{
  "model": "CTC audio transcriber",
  "dataset": "Morse code for random letters and digits, with fading, noise and interfering tones",
  "train_examples": 26041,
  "gain_aug_db": 6,
  "time_shift_ms": 100,
  "n_mels": 80,
  "hop_length": 160,
  "input": "log_mel",
  "spec_augment": true,
  "win_length": 512,
  "tokenizer": "char",
  "vocab_size": 41,
  "arch": "transformer",
  "norm": "layernorm",
  "norm_position": "pre",
  "hidden_act": "swiglu",
  "head_dim": 64,
  "fused_qkv": false,
  "bias": "all",
  "qk_norm": false,
  "parallel_block": false,
  "moe": "expert_choice",
  "num_experts": 4,
  "moe_every": 1,
  "expert_mlp_ratio": 2,
  "experts_per_token": 1,
  "shared_expert": false,
  "subsampling": 4,
  "layers": 12,
  "width": 160,
  "positions": "sincos",
  "residual_init": "zero_last",
  "optimizer": "adamw",
  "learning_rate": 0.0019,
  "beta1": 0.8,
  "beta2": 0.999,
  "eps": 1e-10,
  "max_steps": 3800,
  "batch_size": 64,
  "epochs": 9.3,
  "lr_schedule": "wsd",
  "decay_fraction": 0.3,
  "final_lr_fraction": 0.1,
  "warmup_steps": 380,
  "weight_decay": 0.2
}
Rows from block 2 of a small CTC audio transcriber, named by matrix and row number. Rows with one number within an expert belong to one neuron, the router's apart. Each number is 128 + 24 x the weight over its row's rms, rounded and kept within 0 to 255. All counts start at 0. Numbers have three digits each.
Before each expert's rows are labels from the 100 clips, of 14976, where the router gives the expert most weight on average: "top examples" is what is common among them. Only what is clearly more common there than usual is listed. The data: Morse code for random letters and digits, with fading, noise and interfering tones.
# router: router (model.blocks.2.mlp.router.weight, 4x160), inputs 54-107
# gate: expert gate (model.blocks.2.mlp.gate, 4x320x160), inputs 54-107
# up: expert up (model.blocks.2.mlp.up, 4x320x160), inputs 54-107
# down: expert down (model.blocks.2.mlp.down, 4x160x320, transposed), outputs 54-107

# expert 2
top examples: quiet level
router.2:117150103143142103124111097114131142160163132141135134093150134114154142164163110097089083105100147142091153067119113081145096104098092079136118098106119111103135
gate.0:124133122146078112154076134123141093116090136143194168144102115119151095147172126134099103172112099145122172118098131105125122105080117144135127157070128104121111
up.0:179109120102181096129135129110102088108126139142101117110160149107120143119113120125131107159124090127106108112148134133123095133131154152129158112134113121099120
down.0:144118122104156148120101141129097146128075102170138135124134148171132128120128091177111145086127094115088088132149129125130118154168122122156150153143130134135148
gate.1:067135164126110103152100150181127143161140160085124134169164112147132097156126123141151109178104095164107121143101110100159122131118114093148146097146129108142106
up.1:137134152117139098169127132093143115164145120133108157141138105154125115137076138149118078127130114110126139131091138127125129110108092101137123142196110100138115
down.1:127103116160110105118162120157150104116146142142115089143166144163112134134144108137108059120164117137117154152158164137146135098129100090139087101079098100169099
gate.2:145078149118101102166142160142185148090129159103083136122089106134099113090145128121139133127102093133154119126117131147098126156137170117108146151129130127158114
up.2:142098144116117142159135142146158147076103151117099134129097133138112140090103132150161164159150114135153089172168122149090168171167151122109147149141126158158118
down.2:119161148108158130093119159109097120127095085165177119098138108098151120150119142171089083095110158114110105165116133133104091105120107155148146096121138092092169
gate.3:140127146133131164105139122107119088127147127146124142114126134140148096099135139145156158160139091113097150159148142137139122133137145140107167125120133145177109
up.3:094135169154130107150136111113118097145060122166103097113114135158127099148100123143111142148130147121107151120130155103110120152152165131108124137142159143126122
down.3:171114123111106097173131095129117136149165196155154123148109125110110104078123074134171136169124079149109123132119103176141118154136104091144121142086114123172109
gate.4:153111111111100120177135157145131108057115090116089107133104144132127088096100114164148161162159138163129130188146174131107147158142150191120136151112130137137130
up.4:167144147125102163177120150149120124082109121086062096136119132132117124089126160161154188159151157152135112160156144185129153166147143140109124168155099139162129
down.4:144136144143179125131074153130080156135104086140148121120130119116129137133132171149103132086153120114121119166130138120093132083099092189175170085115143109117196
gate.5:151158135128129155166112158149090105080108132120109122167100144153117130111099166154170161160141109153161120148158144162134152157129152175140135136146131142154133
up.5:138147140162112152126144139125092122136110112104109155155149140132129131130106168161157166166166159109148118161148149131162159165154129132141134124133137147117149
down.5:117153133144154142108101195104088129111080072136158121107127118111142127164121162165093084082150156117104142172117121099124130091121108168137162122121124117105169
gate.6:163113120124127146136143128130108141069125104097097132180136100142140166114135153139144156178143131134161095177149119154125115136161145114118153175124146129156162
up.6:101148110153140113092098081108121132174113122154153151102152147106146127173138140123090093096107154130082155097082138089133126109097098144124116108107142148128146
down.6:118116156165120141168141076118178098121186150103081126136099150112107133098169084073165148193120120130121100112111138152160142120118127109088107151133126129137088
gate.7:132119167150140096114120109154158117148158122125153097109120109120117106105145106117158075137117126121084101120140143126125117158148146148142110121115156131075158
up.7:119104140130087121138145114121108104126118136153163143109174100130131117075108167198159143109113095138139097107151152145143140117114185137094140163113122164057113
down.7:101110131132136141150122126124138168142162119109088127139131157153142168119122093102113166207118132163080106131144116097124145171112114103096102118174113149122089
gate.8:160156157122121163135087126156080123093113111107092134170129131113112128117109180143131137137147115183122130139159190141132148128134112176164115142146150143131161
up.8:151146153106131141147137139124114138129095101123137090133135181180143095106106122137149143128141113128149101138122116120120163136141164105139179157137098134127099
down.8:174154077143090158141146146134104098096126101142141104128159104142134147118102187144096084139116098151123176107130147110135144096105129148148127114152112120117131
gate.9:145105137084131149118127125134117154126125154061144124140151107125133126124168119131121199106145118136111099146099107135130138172132138156113133149144123165112111
up.9:129111131170157122127146113174131121144132128126126140079138097122121123150134145124078107170111096145051126110139152098113142146136123186120114123125158146131057
down.9:111146150141133108122126083161119127128203146117124125110174145157102074115122194101166118112113127133144148111138176100137133117128121132142131154138175110156082
gate.10:172155098117135149158099122133143141146154073160132155170116153137087129166112126131074115161143133148111129131149148166116124146150109077121136093141059128122117
up.10:153086096130125102102129086147123126076111125153131139073123183181121120178108125089115134161133147136134146136104139127131109122179106125125137132133117088098115
down.10:122163125140178087115079141125141151129165131127133128147131174149142107109106125117132131125133157089123082128115100141164127155110150129113091114152144092136090
gate.11:096135089159147110108127107104149135161139146148166130104165105115141130168139086085098111105086123109090143097114121086141102084100093084121115100100111116106116
up.11:145133142123087153169155128140111124100085101113108104159101149146112124122127139166138171183159124152186091171159155156129134154159145160117134157140145161147117
down.11:095096110126107108169153109137155151114163179084099120135117133146089140149168108078177139175146112123127130100131108152115130148124144109083118149128139138140111
gate.12:150109147133079110142126126138148181088094182093137158138123169117121148110130141137158131121140166127136147094124103141115166158151146132128092173119132125103090
up.12:136122123103131158082156120132127123092130152119105140144144142123096120130110160130080159154153135128128110108152144096111140127144156161105131158144142128112135
down.12:145127134124111117102107158166123073111117056164125155113096146085130125143136104123123106143122141143120137150128148157168113154124120167157121114153141149121118
gate.13:169105159156077132128139133135140141163123093139096123149128104099106100099137186123144149115144141168138131152128136131115090127096149127106091106112154165157096
up.13:144153125104108138145174162115119122124097141090098135117088147113105173110135123175132163163216129134164125146151106138126115167167124141114145143104123138110133
down.13:109152130165162126118131125160128135160106076159112119129125154111137106147174155123101128081098102137119158142139150099131155125120125155142132138107135146083162
gate.14:137186150112091136125145157137114116096140071098109087172118153147134130131118163131166155143166116130141134157119134166131119140166143141125124129118125119102128
up.14:168136111107107186161129159135102116107110091095109091147112156174113116125075164133172150147192122146151098146137142161127144171118160137126145154126113137117133
down.14:172151059127165168105123175137119140101148119147163151137147105138162111139143162150160163120135131110135137151130101141111089145108108129087106103149126127130105
gate.15:080128109108186095096094157129117099107133151162124119140125113136138146150148124139104137124123126157098125147136162155159134128166112129138135148159104146171112
up.15:150138193147133181166115116103139183090108143117126118121109148153144140127143146152106114124121107105108130111113161128100131178135140110151101133119139130145139
down.15:153106082102200118099112140125073134119104138118132138126159060140131136136083134108132123069142153158144141157116125109138127125104144159137133120140131151135135
gate.16:110070092122115128113098101090104126145152136114091102129158127132141127163156177149098121132156121125142150131128098108125123137153114162131081161118149136131192
up.16:165140155100122139125145114136172135119129111137157123140138104164100160103178072109124122157106089103139133096108115145094146138149081103122121101137138095148105
down.16:112167123155133096121112127123139158115110131100111134156144118116133145129129199120142152077145132126101179072173141081128135139133131142127143148122083123117089

# expert 1
top examples: quiet level
router.1:108159114149146103086136095110151131184155136136145138139164111149121106176127101129104115108116135119082150110080135114164096108135110115156101131118155108108126
gate.0:118111154071122117106122134113096153114146107127132183141116138132148095133135157111105092118083134119102131147095103130108139159149171127137122136110136141116100
up.0:141098106159128151097134117117143125129123088151130111163155141080132129169141118130118113144130100142125150123131143118135150136088123123123088080119156164126123
down.0:152126115120108102101096116130144148132127111132134165114115126108105124101129132142119116107141113137149096110146165123162149130177143132131125108109155157144153
gate.1:090114119080143148136139104121141122149123141119138159153115105142162086115149117077100098080131133133103144137124116130166103130123152119090114133134179117079115
up.1:166140139139114168153161154154120099086101052079088133142124150099106154104098148157171175130130117160158109138134130146145168137127103117125105122109111141158153
down.1:104106162117165097143089074096136112136111102157115120137173148145139156134140101117136125115103148113187153107124082118153127124122146112099116103159095135154098
gate.2:120168151122137142144147134133101100140068078152117107136131130123156106123114174149170157106126116144167142131096137147134117146106086115155124133137128137133137
up.2:115088084128163100124103098125147101150132167091138162127114096115132134128103119107141110099100115158117135113125082108117106103125134144080128115131140180099132
down.2:120125133156144121121099101167155109155161168121103146155133138142123154114147124093162131168110109116136164094147142126153161158130156092146099135156113142148106
gate.3:100133129129124137115165144143177155102103156131164131115150165135122104129181102126147122165141105104132141106124127100151099155175121110123102145111100175166112
up.3:080129113125144110173159144128144112135116175115133131106120122137154146135109086130120146158114085147151109105143122147140141135133169147126084114146122125131145
down.3:148127091138122157106175194141113086144125133130137131147123166150173129134114116124123104075130125121135075156136115141089093165139119144117129120131117144130152
gate.4:094120142114158150117111124109128100162132144095127147144156091151109139122154107120094115104126113125098166141139092158097115185089076110123092141139108115089132
up.4:158148169123106128152144120122144169115143106137134127109120128182130121141111182114146152137140139149135162135117137166120151145167141167126062170149144116102154
down.4:122091120130149101117077078145143149072182171106149148143116114175132123092102155108160152152138112161122142145152144130173140163150123126138098113100134140133141
gate.5:101133084147163101123112119159165097111096107125135172099143097138117138140107128087086115110100136099094123117106147121105116135128067098091140101149131146102130
up.5:172135143154082156142148143177134135115125084148120113160120165138132128122113141118145133156180142135164138156174156147100132187135126105171135140127125103126126
down.5:092114114144144094117077082144174147146129174143113144114165121133131153128131103114120126175118132125164166085172140122172153118117163094129123112118116151162093
gate.6:148102135135126144193145142152095099077122105145119088116113163117150149101116158167155167126114121151162136145105143145125156132112104161118132143142157155131148
up.6:119092144139129119111146156147161136133113156096099135120077135137105124094143118131119133132129138117125093111134132103103111141154152067111139142161104116133120
down.6:132138069131134086106132123141138130129126127092141143111123097078109147125105153121053100052130129143118131148129152122128154077089093102168134096099135135094133
gate.7:111109124115171111084100106105173172141153173164183138112119101109130128141143111095109094106097118124083146086138085111134093102131131118133112113134127138114133
up.7:115177185095083141125150154146095105128155137158136109148155131145086112112168107150161188146171111143084152156159126104134128115165153153143084160150117118147099
down.7:111105128156147093100121084133146128123167166184119149138154116157119153120133112080134125163120127133096148102131157118147149115122162074140088161142094128149083
gate.8:151092115149143168173127137172152092119103092130093102130135094106185179120115142109146165091143114124160135171126123111129150118119097179089157126161173158101160
up.8:190103090128126156172110198147113102098095129092100116113127120106143139110082124105155156116082102117155109146121114117123182099129099150106155135149134136124143
down.8:162122091139161164136076089142156131071139148104126159138110106133126130098103191117142144106129126169105141171096163110140136141169111126127110118102173142128153
gate.9:079091070131123089112142090119175138132166161135110157143131106143148129132154139107162128149140121165115137118153125121116119142127165129115071091140157140165117
up.9:104145134120158117099125109105115144152163134132179127112158097102124119171148130096075097107102104088090120100099109106121134088101086114123142087102124101101120
down.9:125093131158146109116105097166175109115158186139088143165135124142145163099145108101153138183119114151131149099151150134161161160129158095135094125149125141139100
gate.10:146127109111109117121162148095122104141138121095124132117148133169084109111155133148160149164175145166130127129125162153124142128136131129135129156150168127155162
up.10:093159146166141138123138102125141152140173139129126138131114103089165133086100097104073085125099124144098131091122104121125123084119096144108118118138183152093123
down.10:073132121133130091118111063170150103135136149158101112127117175121134149124126112095137132148114126126162104101135132119135159135131136108122104132135156142128106
gate.11:108118149123134143137048110136121136109132109106092152154122131125116120096124117134121146135150127136131114127174104130107115149178163156098122146150083115139113
up.11:141184141125128164106111106141161114131150080108150127140121114122102110183178109119116156141106094131158128148128148159121123147143129103165147101112110111154132
down.11:125132074112136123102122088103121105140166162162158100141091127127144139112127115123121124152132178108143156128156117150138164158103116169174150107091149143157146
gate.12:099104161105151145090143144113104129126103109125149128114108121177142094133103101116088150122095140123110171103072162126106137134103098123183120149149145147111150
up.12:144146112130137105095107139149125154109126101121145151135148098089121135121107082106112135112123143153092117088121150157131146122082116127157118133097145101133105
down.12:180176104128173113101133129096148156130098133134169138119121099157172120143121118144135117091123150135060083148112129119115112099141119144160102093126134139121114
gate.13:119120117147155129125102094101147114131125123149125135111125093111128141146110095096067085097099136120111138122085102114138133081120129119157106084114148152085132
up.13:140173139122102131137121175119146123137131093126109125147140183136122124118148164169151167155142167165128146145162126124111132178139121148131173177110124137135107
down.13:075117140120085079127157116121120093123123120168096109139150135145136134141180079137107105118098127120117116099169116075141124104112145120120145129147124124125099
gate.14:128149132141156144150140089063102120152135187171153168113109109115129105112111123137113135168155131174120142127137159139131110143140151125138130105136106103136140
up.14:164183118148127123108091121117198129130122137179142162126140130170141095160149153136108129101155095122128103130105132141163118168164186114117138121119157172170139
down.14:057141144154166078150092095178140104132165141163144126151156141095156137114116100097124131134086126102144113128166135111124126110101188120115152114138137108152114
gate.15:142098108137134090118131119129136102090123190140120130127135133124129105127127147124166127189153120131143147148172154138116144167140132127183074123133135180158120
up.15:164123118146115157135140131166090106093091104128113122117130168154126154113123140162151158163155134164165130158165153163135121169164132153145100158192118170142153
down.15:178156131076094147121161188118117127139092073099147106122142161110126093156123125190131103075131157111134086129126119146100105106131105155101139113131103115094145
gate.16:106127116123155140128158115121115093162117136093117130115119083127130122108121095122134072157104156156106061108119102111139138122110085132147157126096143097141109
up.16:135140123070172113163145109126082137118139138104134108139134146152121106158145128117125129111139163118141089126144130162170138100087142170105142160161106110129105
down.16:115183137099130121083122168166108163113109090141136157152171141107154114110134120145121097084071168115110124141123135103122098104130088147163157117143109090138082

# expert 0
top examples: mains hum; thin (high-pass)
router.0:153171144093107169141155145134065089117090108088119093139125145140106081107079134169139139149158163121139063153141128144110117134139110158122175130143069101126123
gate.0:127136104121125150139097119144097114114064094132167092131126110136105131168126158125152173180144116125113121137150096116125106158150145113158102140152157152112133
up.0:146185182080135104150121109112108143119104143094153125160134099110115135159133107146129121140137144145142136149105130146139139118142125108116113126106110167143145
down.0:111093071161126137113162120118133124127104116140123097112138198137105126158101149098139119140099172155132113168124114141125147160122179133165127123171133093113095
gate.1:141062128126141141097152117146086121100118085171132104071129102138165138112094131120132127153101148123119115144159151163158129122134081101120123139112137133146129
up.1:124173146103107108153107155105149126124144141094098133089161108154119122133130134162100132157133148117118140094155136127134154061144145126132154170127102127093134
down.1:124137141122197094145138156114091111142147089136152126155133144107149127133176148124116119105134097159104127155106085091150127111118119133140122082145125097148118
gate.2:142138083130132124135089124154143122155131146120127134111149144117152111126111134122125122125119083082116121150123142064130105153154128135106103145078121135067158
up.2:132138142118107161145135142134108113156064108120111118112151136163103123116134072098122139137146144110162162169119148130117158145113122121135122126126139124146135
down.2:152084143113101149109115143105135111120124162155136094118126099140146119116166117152102133092150087158140188127177111088166155103135106141154139118160131111128133
gate.3:110165152109130111107147176147132105114140131100130153127113171145146060094121117114136121110077131110119097144120082134092111107104146136157154131105098114136133
up.3:076146142162168134130098131124158144128156175112090163159105117159140146103148136092127136148153153120095128129137142136154134144147177120156111112136150186125156
down.3:120146148113074135078172135170155154124134112108154128144129116087153085129146120113159125143133124111130062136145123132121117128108108062074095121088135108127104
gate.4:128115093175127154108125141101127145132142158123126127153158130137137131135150143127091127151104121162090163120110115097160104122145101118160126094119156141119140
up.4:112116078154179149133131107097141141121157144123136138126127102105133150165129171078095155111120157151123174071108151104112121112156134119110137123115168107123173
down.4:116147111105104099130161169144103119145095079117144109081108130093155123112126134167111120153120135077147086143142140152103096103127116114107164132097090081101141
gate.5:144129135113120132166116102100068139119142123139091138134144131132138133112133159120111120115151103098124115113083131141169128099146160118109125146150142116120141
up.5:083124154098123139138102104142085187169108129123103100147150149102126163073143135149135101106139135145125143101086120161110103089116150103128109111134167124141151
down.5:168166129114107112178135143180111152113117179145130118126138153135139114121138136180142103175111129125157140152130131105108097127121121096121113128083119153100111
gate.6:128105107119137123159090113129099131136120166075137128109139108127091157166135107117121122166104125149114072119113146086139117122123149121141087117151095169111148
up.6:131170130164095114137145144118145114131072136104134102122131133097138138146109133124097155150066136118109101170133146119116130160115141167110130138144141124151084
down.6:123111119094135104139118084097167164117071140129121120129128145137137112121135120168166126126142171155181096149127143129146148116120144128094160105122143187140145
gate.7:168108068152145157082113124164167149110123145142146136136098108149145119136107121066092117100114135127086116119128116165150111105132104131142135121120165154138106
up.7:196141131104115133087147121109126097146121114126123125137151148121130132143143140112115102151143145147123102138156155095191149179132117154129128140162142114137128
down.7:132162136115136131113164133098084129107124127123178122141129160079117112131132159119148119161106128172122126103125147127135128121098139141115157109123117119095126
gate.8:133143145122127163169156144112096136143087131130136136116107131102162118167079138108139170136148114147119113160096101124109094155131080132140130135094141128135120
up.8:120091110139116153139125113122142135113159165146138171117106105097111115168116151154128140135134157142115137096116099088151103125128114132148140120107124144066161
down.8:106130110095109124123126169093123128141157123122139116133160155135119126145120097129124105131090136109161061098145098129135096136118131156127170121125102080155120
gate.9:091139140102148132122123141138122116159155134122153166171131106092170135171126128092098119104133178137094127135087116118117100079100105150166118117100153142130158
up.9:092076133097115103127142103159149114126115095129093113128139154124116089078149124104126133149126171115133131123158113171114158109095171141111155145147108130152107
down.9:139108149158129146115113089160157113101142158141136161161138123128122143106166115103154174126150131160099157116121126109128146160131141116162085102136149176124121
gate.10:115133125144138107144174120110088116127094079089115110097136125135112117131147124138162123127074142129161142077122156091093163135097135101123125141157080084154156
up.10:132115144133098166099113094141177099105153135130131135125118133144157122121133125104114118131098100088152129153146079143131088111123152097134103135117137142138154
down.10:095133168140131092073096100124104155100133117068113144143117150129118128107157116091112157126109134117135086111096119076118155129133124162119115098069064132104168
gate.11:126091150112078115170121158143090128143134122143172112106134156139144101148150139117165146137104131139080080113123158118120145112122151124092104111094104095163102
up.11:145101150134152131103112100116120141145112104169139100098120150095150123107105165145102119106079140104175163138095130162090138115109153113132111130123110080131140
down.11:134152129129093169082110113132139134104142112124173124116103106102145145146124138100118132154107115111123130096127111126105128114193108103124093114171146115115139
gate.12:163085141091131166091076157171124158159115107161154132133138111139151110131115102152110139163084098153161084129133136131139153100142145094156147112136080150115132
up.12:125138123149130128124145099093141134140156102114156105159146160100176157123132149186109135132193141157151141094120178126144175129150115100122118178087125146126126
down.12:111113117142202124181158102112141112132208127145151090147126101139118129105110125144093110156103133141157131157147116127119155106139159121097126139131115130152116
gate.13:099129148145133152122129101129138091156098140113144146126124111163104163086153103160148115119133197101078141157184103106153131144104149122144099118165120096130125
up.13:144116128136078135104127181123166070114084117117118138121126163107143168117115088152090146147135136046102164130138131113155179124129101158080144137158162145152110
down.13:130117145129141132191119139140150153114145104134134125108105086148116142127144156114113149173087142138212122165160158137111077110121132146107173088154148110138102
gate.14:107110120113126154157115066070171170136149126129128166137097111149122108108107138106145152138138123140096159122142116103126143159123091110079149157116169112100117
up.14:139128113158106117112119095123122127122144141138137165140113099143119179095110124120095146157123160095101169133126129073170119131130131137174093089148140166107143
down.14:144151108148134128157115148094125112119116076135134118143125131119162133125112107139098142123122133132137122085054124129126146145150156176138100088154128101108104
gate.15:136172122175112122152137135108130163142107133107125176132158119109157143118118108134139143122139138152126167133129147082107111109120126086113089165150140104111098
up.15:121153121122096100210121125181125158112125135142134119147139126096096174161113079118146104099157137146135154105119141153185154111110159141107119097139101148129079
down.15:092177129129118095117092136143124145114129132133129145111113161156112139118149121125117122141116133169120129099140074121102152121138127094125119118159111138083134
gate.16:132140162129094103109138148086094133105149103120127114084131155112163135119122119098138094124117101103141071133126091119143079113118154090118165133116078132118175
up.16:154118124132146145149149142139146116137141181142173183184122139167118142124148114150161200103142095141138162139143193128132134125103119107128096133063153155135160
down.16:099133106147118101105068126129161198143160182133121159162125111134115090099149075134125080089135132135107138100137119155127107156183124090129089111157138117135116

# expert 3
top examples: tone: low; white noise; thin (high-pass)
router.3:145093141110119121171141130164140123067136150101102137130100137140134138097132141123158173138135118154169116164146124150086149155171146138108127150154123160160153
gate.0:087166137127185086137134099078099138160154143116102134122119096100094165154102131134163142096120171126109135115112134094109093110099143136159139126130166150134100
up.0:115096145121155130129113106135133153134156103132143121119109094114110137130145082144156152157162131096155120178148106107104133162144137141131135127127142129124083
down.0:084130126098084130132159125125139108082160135078154167151152162095111134157116136134150153139153157133108151136128112152129131115142111142115111106121149172109139
gate.1:146087089166109148136138136150142125095168164108126141116090135164121144104048098121160145179119117206118107161125145156129125118120146140111113129156141156133154
up.1:124073149109144156145136131095147089086151133116131108110149145106096131137122116131119162137118086148148138103142115134089140156169151101143121157133158144167106
down.1:089114132110105127140128123051161120121139108170118110144120165127157118164138058137152138098139146098131078119110112141102119142135105122075171126161129122146146
gate.2:115126091149172114122146133143132117168064121111138124134160125116108132104149137118090086149086128139103159126141136117093114159136053086147158135134154134093119
up.2:145076125143132116156146154132133114101139141089097093127144089132177171092124143133153155104126100165176111143138126166128099126155121097138168166111115130125134
down.2:128113103133144132163113123144175151083119154097103134115161090122129121091113164092126138174131119146120155118113132157143158177146144096141130093129171137121109
gate.3:148111136140111131156125117146149112070129133133096111162096139112146152106163129126174176154154132169158132163165146174093151165166136146113112138157142153136168
up.3:130103135131141129152136140145138119074127127139115118172095150112144162096117131136174172147154129176153122154142171158115152161161135147141104136168129165140184
down.3:122113133083116141128205166095137124168132125137115099109121124130129100174164080122118110121120103083145074144104081130097084110116125112074152131121111119113115
gate.4:133138124135172098102090150104099122101147114160109125139130124103150141134150150131170117140144125156137111126170156095136135118094140149120165107095148119128162
up.4:130141134115131104111121114123139085117177136143117125130115115113104149088116160126128136142095170147189125139139153141111144128103095149115110143132132107144143
down.4:130083115097136114129158154100157104127120108102161119106117140147126143160164059118100123125148171104151082196101076141140121137089150139097174092137140112120123
gate.5:137141145149131153133114126163072148106134122144114128107141130108127191125118126125162153102157153138177133141138126133117123115137098125103118112111159133131158
up.5:136147144131124099122120137154110105133134159115124166118077117148146134114142132130113118126088111169121097109097091162123136139124134130110111138119080107118101
down.5:082101078172125120118080122136148122125110103167117162184159142128114138125088100135130116079099122143104112152131133148120150114137125098168085090168145131151124
gate.6:114133082171139107119127126167135112107131117132111117089145137125158180129063130135152108123121164156149143105117143105147130138148109147105112141143166134091105
up.6:130133125098135126116128142120105106142151123180142107132137157114117105128156122135168113112179128124131102140131117109158122135122068108133138105111159099092152
down.6:145126140152088148088102118156139105140133125127152155123103087159113129101128138112126120085093064160102150086149119109141169110164138112128104133133147099117127
gate.7:146131134158177140143112138123124127089105140115094127144135139123128149150140108095089156145119135088148174123138142117121134068116109108103120144145169124150159
up.7:122143124077145095110138110129180145121132170127150109132159099134112103117090152170088090111140155125103138149144157138149097167138179150191103142109150161177154
down.7:125131135142114113170129102149108121113164165129175146140140140097141151196117128136130097120123094083141139175112114129155133129155124093115091097138119103125159
gate.8:156083114130113124148133134170163120094161173100103120152121142126133130092148150100178172149143105152145122140133129133111171173168181126115126135166131178145122
up.8:097154146124130136066134116084108141152108089141155123091136118125118123188115113145102093122099127121103120110093092128134108076107112133131113091089119093115105
down.8:119107106167154120136088085144150126091144159128100136174142136133096129086064165083149141105136143166142166108126147115158196141126156143158104137162120168137129
gate.9:136135149141154081077134123132130140140145124175127098150125180143139122141123141119112134164123140110102157164157101120170172136122138132167121094104107120095150
up.9:167095153114103138145127117117129147096119170081149142137144121146076120109175118103117148138142111117109113125178136141150134164114173113154118164117168168122088
down.9:140119125160132125119094083154125145124140129097134175174109112161110118117105150090166204161119094164100150107118135124168172159147146126153104201129176137156102
gate.10:114083183129158116125114106096162090083141131165138104130129134117112157095080128113157137134112118182189162160165108136138151132119152137106134108143128113124139
up.10:112156118116135161104131139130153101150126147138149140095133071088168079140135121114115144142123123130147094133109129139103126093108107115100102129149116129157134
down.10:109122170114088117139055098124117142110107142139114130135159124130127176089103140136121170124140142167142133110130176098115126118147152105146094122156139129121146
gate.11:141109167144103131133096119127131120140102129145108139133095135113148125084112207141126160100124135127142146119144189144123144124163157154130092147143135131146158
up.11:152176145142119149123114158146147126091088112123104155125126129096139168123121166181149142156115133103167128114143145119117134141104102121139144156147154160111163
down.11:136075144113138124168168154112148089154151102089097102132110105119138149165111110159138140106141062115114087156155125131137110167141127150104166109130113106136112
gate.12:114164114133121126106127136121127116112113144148149156125139121121157140121098146147107123136121131172108191158173138124111159145127113166173082143115158120116154
up.12:141118154122125140134139138118169167166138135125112107132124154156109120123176086106127140137136126069115095093113104137155114137144142122128173150118104126124088
down.12:124142120153125129139096092150098134133143159125125154158126138144109141099091183114149159154143124163131175059122137128141154132129136134150094139145135137129118
gate.13:111151127162151130112122137141108117142119120155110103146130136110169155130106142141114111106117146184158152128108154105150138114123090152151128120156136142099137
up.13:140077123088127152154171140137155123112127156107103128095119097133133140120119070128123128109097077133151113165106090115096096171101140115100145120138126142120146
down.13:135120120116110131129102095160114148113161165124158161154138110170099136121097187098152166123152142155125159107129141160131115135131143111178109159122119187132122
gate.14:112114141097147146121127124122144117139136137118118114090151088135128126101148169125122110121133167143159145073112136167111099121081090120091135094106161133110119
up.14:133110137165107109076171140144141178150111166090143156143154153125100156153127093116146099155139146143138119125149114133121100113115146093158158121166101052103156
down.14:102094149145144160133148107132164117145101133082161133135097116172131129093142121123118148138076144154099157108148148120101149158155121089142149148114113126094118
gate.15:147080111135155106168131112156147134068147173113096156143089131149129143119120148093169161129124101144124153121150158137125139150154161136139108137154148155119107
up.15:135090128147114134150109131129140137079122154125097109143101146148123118101138149096159147138172121151144144142135142114134149134143157118129137168152097161132142
down.15:114122140089118157129194179098164124152113096141165094082116106127133124158174074107105103125132129082114054165115087145117093114115133106090147123112105095104141
gate.16:124165087136137105111081118137078091125121119129135154106136139159152104121115129107105137112146123150095140092086106075149105116127113138146142138144112121109140
up.16:134148110093143128152142133125104158099137105125141132106157124118123095093130109134160129103150168115146114085149131134171119109112153094117109163129165142148101
down.16:144113131144140113126110106140131146074133148091128079130109137191085097126143166131157139173136106132174146097112142130165177149134135123157118167118131103149121